A small CTC image transcriber, trained from scratch.
Training: cautious_adamw at rate 0.0038, 18900 steps, batches of 64.
Rows from block 6, named by matrix and row number. Rows with one number belong to one channel. Each number is 128 + 24 x the weight over its row's rms, rounded and kept within 0 to 255. All counts start at 0. After the name is the row's rms in percent of the matrix's.
# convs0: first 3x3 conv, stride 2 (model.blocks.6.convs.0.weight, 256x128x3x3), inputs 100-104, a 3x3 kernel for each
# convs1: second 3x3 conv (model.blocks.6.convs.1.weight, 256x256x3x3, transposed), outputs 100-104, a 3x3 kernel for each
convs0.24 100 [163 145 110 187 151  90 142  84  96 106 132 132 118 132 145 137 102 134 143 148 185  96 141 172  70 150 182 140 121 115 117  92  73 123  92 106 131 124 138 114 106 130 100 111 118]
convs1.24 089 [125 139 155 155 156 143  90 104 112 140 112 107 147 123 124 139 118 102 119 132 109 102 138 107 126 151 139 113 138 125 113 155 162 135 167 153 124 151 149 136 157 111 135 121 148]
convs0.25 099 [135 152 169 133 148 166 140 153 161  86 138 147  80 132  95 111 106  89 122 136 152 149 143 145 145 116 124 133 135 136 121 119 117 138 114  95 131 157 157 123 127 152 122 126 147]
convs1.25 102 [ 81 143 157 116 144 175 101 109 147  87 123 111 112 128 123 139 134 129 128 132 130 118 121 106 135 127 127 112  78  40 129 138 130 139 161 150 151 159 183 137 122 107 128 136 148]
convs0.26 104 [157 143 159 149 117 143  99 148 194 151 161 145 131 109 126 132 119 146 114 134 121 104  86 132  88 109  94 127 140 145 118 127 151  71 104 121 152 139 128 139 138 100 105  96  99]
convs1.26 097 [144 134 107 122 108  76 129 143 101  97 153 104 106 127 124 137 129 158 133 133 104 144 124 131 112 127 117 122 127 124 101 121 135  97 129 151 137 146  97 122  98 104 150 126 162]
convs0.27 106 [113 103 113 117  96 112 132  99 121  84  84 118 130 122 132 143 112 137 119 102 101 112  55  75  89  58  83 105  91  98 142 150 137 169 162 162 107 132 116 130 158 128 113 132 128]
convs1.27 120 [120  46  81  73  66  99 120 122 119 134 143 144 118 135 150 106 123 148 113 141 119 132 132 114 128 116 116 111 134 163 107 131 133 133  72  89 108 117 115 136 158 156 137 147 106]
convs0.28 102 [123 137 153 110 108 149 124 103 162 131 121 121 132 162 134 159 183 139 148 129 121 130 117 112 132 125  81  90  98  95 130 127 138 151 147 157 106  92 123 130 121 129 133 136 136]
convs1.28 102 [115 133 120  93 118 123 142 132 120 112 132 121 137 151 128 148 168 168 117 106 135 165  99 108 142 101 130 123 141 126 141 124 119 128 140 135 109 105 155 127 107 148 136 141 139]
convs0.29 100 [119 131 146 122 151 170 117 157 131  94 119 127 125 114  99 126 117 142 128 133 135 111 108 140 132 152 153 124  97  96 120  81  82 130  74  51 116 120 109  92 123 141  84 132 135]
convs1.29 091 [153 167  81 148 123 140  97 104 110 108 107  92 105 114 110 117 132  96 104 142 139  96 136 151 142 155 157 119 112 127  91  97 102  93 101 134 152 163 134 154 138 149 120 140 127]
convs0.30 100 [138 139 167  90  72 153 119 103 134 179 162 157 150 129 165 181 166 151 153 169 132 116 126  96 104 101 106  98 102 108  95 104 110 108 100 117 124 124 116 107 122  95 116 112 114]
convs1.30 096 [ 91 110 114  96  81  99 110 125 137 127 138 167 107 128 179 111 127 164 129 146 131 138 136 119 160 143 144 135 136 129 109 138 140  75 129 144 151 145 164 106 142 153  61 112 143]
convs0.31 101 [130 116 107 102 132 148 129 145 167 114 124 101 106  82 114 105 121 129 119 130 118 125 129 125 124 118 107 116 126 138 111 136 142 108 114 119 123 132 136 103 128 150 124 119 137]
convs1.31 107 [132 156 160 106 132 136 155 137 145 127 139 113 125 134 103 126 128 124 104 147 153 112 131 141 113 128 143 104 109  85 112 132 116 139 139 111 132 127  91 128 135 159 105 117 160]
convs0.32 103 [136 138 139 124 129  95 127 117  82 111 132 150 122 110  95 125 118 114 174 140 130 160 136 146 148 123 142 124  95  84 120 108  87 130 126 104 110  77 115 109  92 121  88  95 116]
convs1.32 104 [107  97 149 146 131 146 110 135 154 121 140 142 115 129 134 135 156 176 119 129 100 117 112 105 155 137 116 132 113 114 136 129 128 143 143 129 136 112  92 137  61 134 128  99 130]
convs0.33 101 [ 77  95 129 123 106 109 155 108  95 134 146 135 135 144  94 145 164 116 167 170 140 132 113 102  67  74 121  90  95 119 116 124 146  99 116 146 143 144 151 134 119 129  95  97 113]
convs1.33 099 [104 103 138 112 141 131 123 135 116 140 128 141 145 131 144 120 141 135 125 133 130 136 138 127 132 117 116 116 123 158  86 148 153  98 152 152 115  90 122 105 112 144 107 146 134]
convs0.34 101 [138 152 154 155 158 140 102 142  99 162 158 173 138 137 157 133 151 162 140 174 114 133 132 128 130 135 109 152 159 147 112 100 114 122  88 101 131 124 119 106 122 116 118 113 121]
convs1.34 109 [121  90  88 108  56 116 107 145 160 140 129 121 121 117 136 124 134 133 121 113 111 116 127 134 131 122 130 149 131  99 153 139 124 120 145 141 121 156 147 114 128  88 166 140 161]
convs0.35 099 [119 114 116  80  87 126 111  98 118  95 115 141  96 157 136  89 159 144 133 175 178 129 167 164 111 131 119 123 106 106 114  78 133 107 107 136 112 135 110 114 127 118 116 134 116]
convs1.35 094 [147 112 119 109 123 130  92 123 142 142 131 135 128 139 163 140 122 103 130 140  91 121 133  88 138 138 120 129 101 144  82  77 153 125 113 148 115 148 153  88 144 122 124  94 130]
convs0.36 099 [105 125  73 106 103  56 150 155 116 122 101 100 102 115 135 167 150 141 117 157 155 158 181 167 126 126 116 134  75  76 117 105 103 119  94 102 105  96 126  86 131 146  94 126 123]
convs1.36 104 [107 121  86 101  94 142 126 115 145 127 131 134 126 118 126 122 113 137  98 129 102  98 119  90 110 109 101 135  98 150 117 140 150 153 148 149  93  96 118 131 143 121 119 129 130]
convs0.37 101 [139 159 162 201 186 165 146 143  99 113 126 144 158 163 164 134 133 118 150 136 124 104 111 100 101  87 108  98 113 132  89  75 125  97 115 126 123 145 171 137 154 173 130 151 163]
convs1.37 100 [131 152 162 161 130 157 115 120 113 142 136 137 119 139 144 155 143 156 103 123 139 106 115 144 121 137 140 182 116 112 141 148 173 107 163 184 135 142 135 112 111 109 116 105 125]
convs0.38 104 [111  75  93  86  74  71 105 112 121 150 158 154 142 164 117 134 144 123 147 158 151 150 137 141 135 128 128 155 154 143 146 138 126 112 101 113 114 129 129 109 119 128 113 124 133]
convs1.38 115 [127 144 160 130 137 154 138 136 127 123 144 146 141 160 129 134 130 113 162 139 111 120 141 122 128 133 136 107 116 128 131 138 153 152 152 142 132 106 128 110 119 141 119  80 143]
convs0.39 106 [153 110 109 137  87  68 157 126 103 119 137 164  94 142 143 135 135 123 161 152 130 174 131 109 141 100  90 123 127 122 134 144 129 132 158 131 132  88 120 104 100 111  89  90 102]
convs1.39 110 [109  76 139 131 122 132 126 138 143 117  93 121 140 110 123 131 126 166 147 121 108 135 106 125 132 121 115  98 101 121 131 147 153 122 142 135 101 111 109 147 104 142 142 111 144]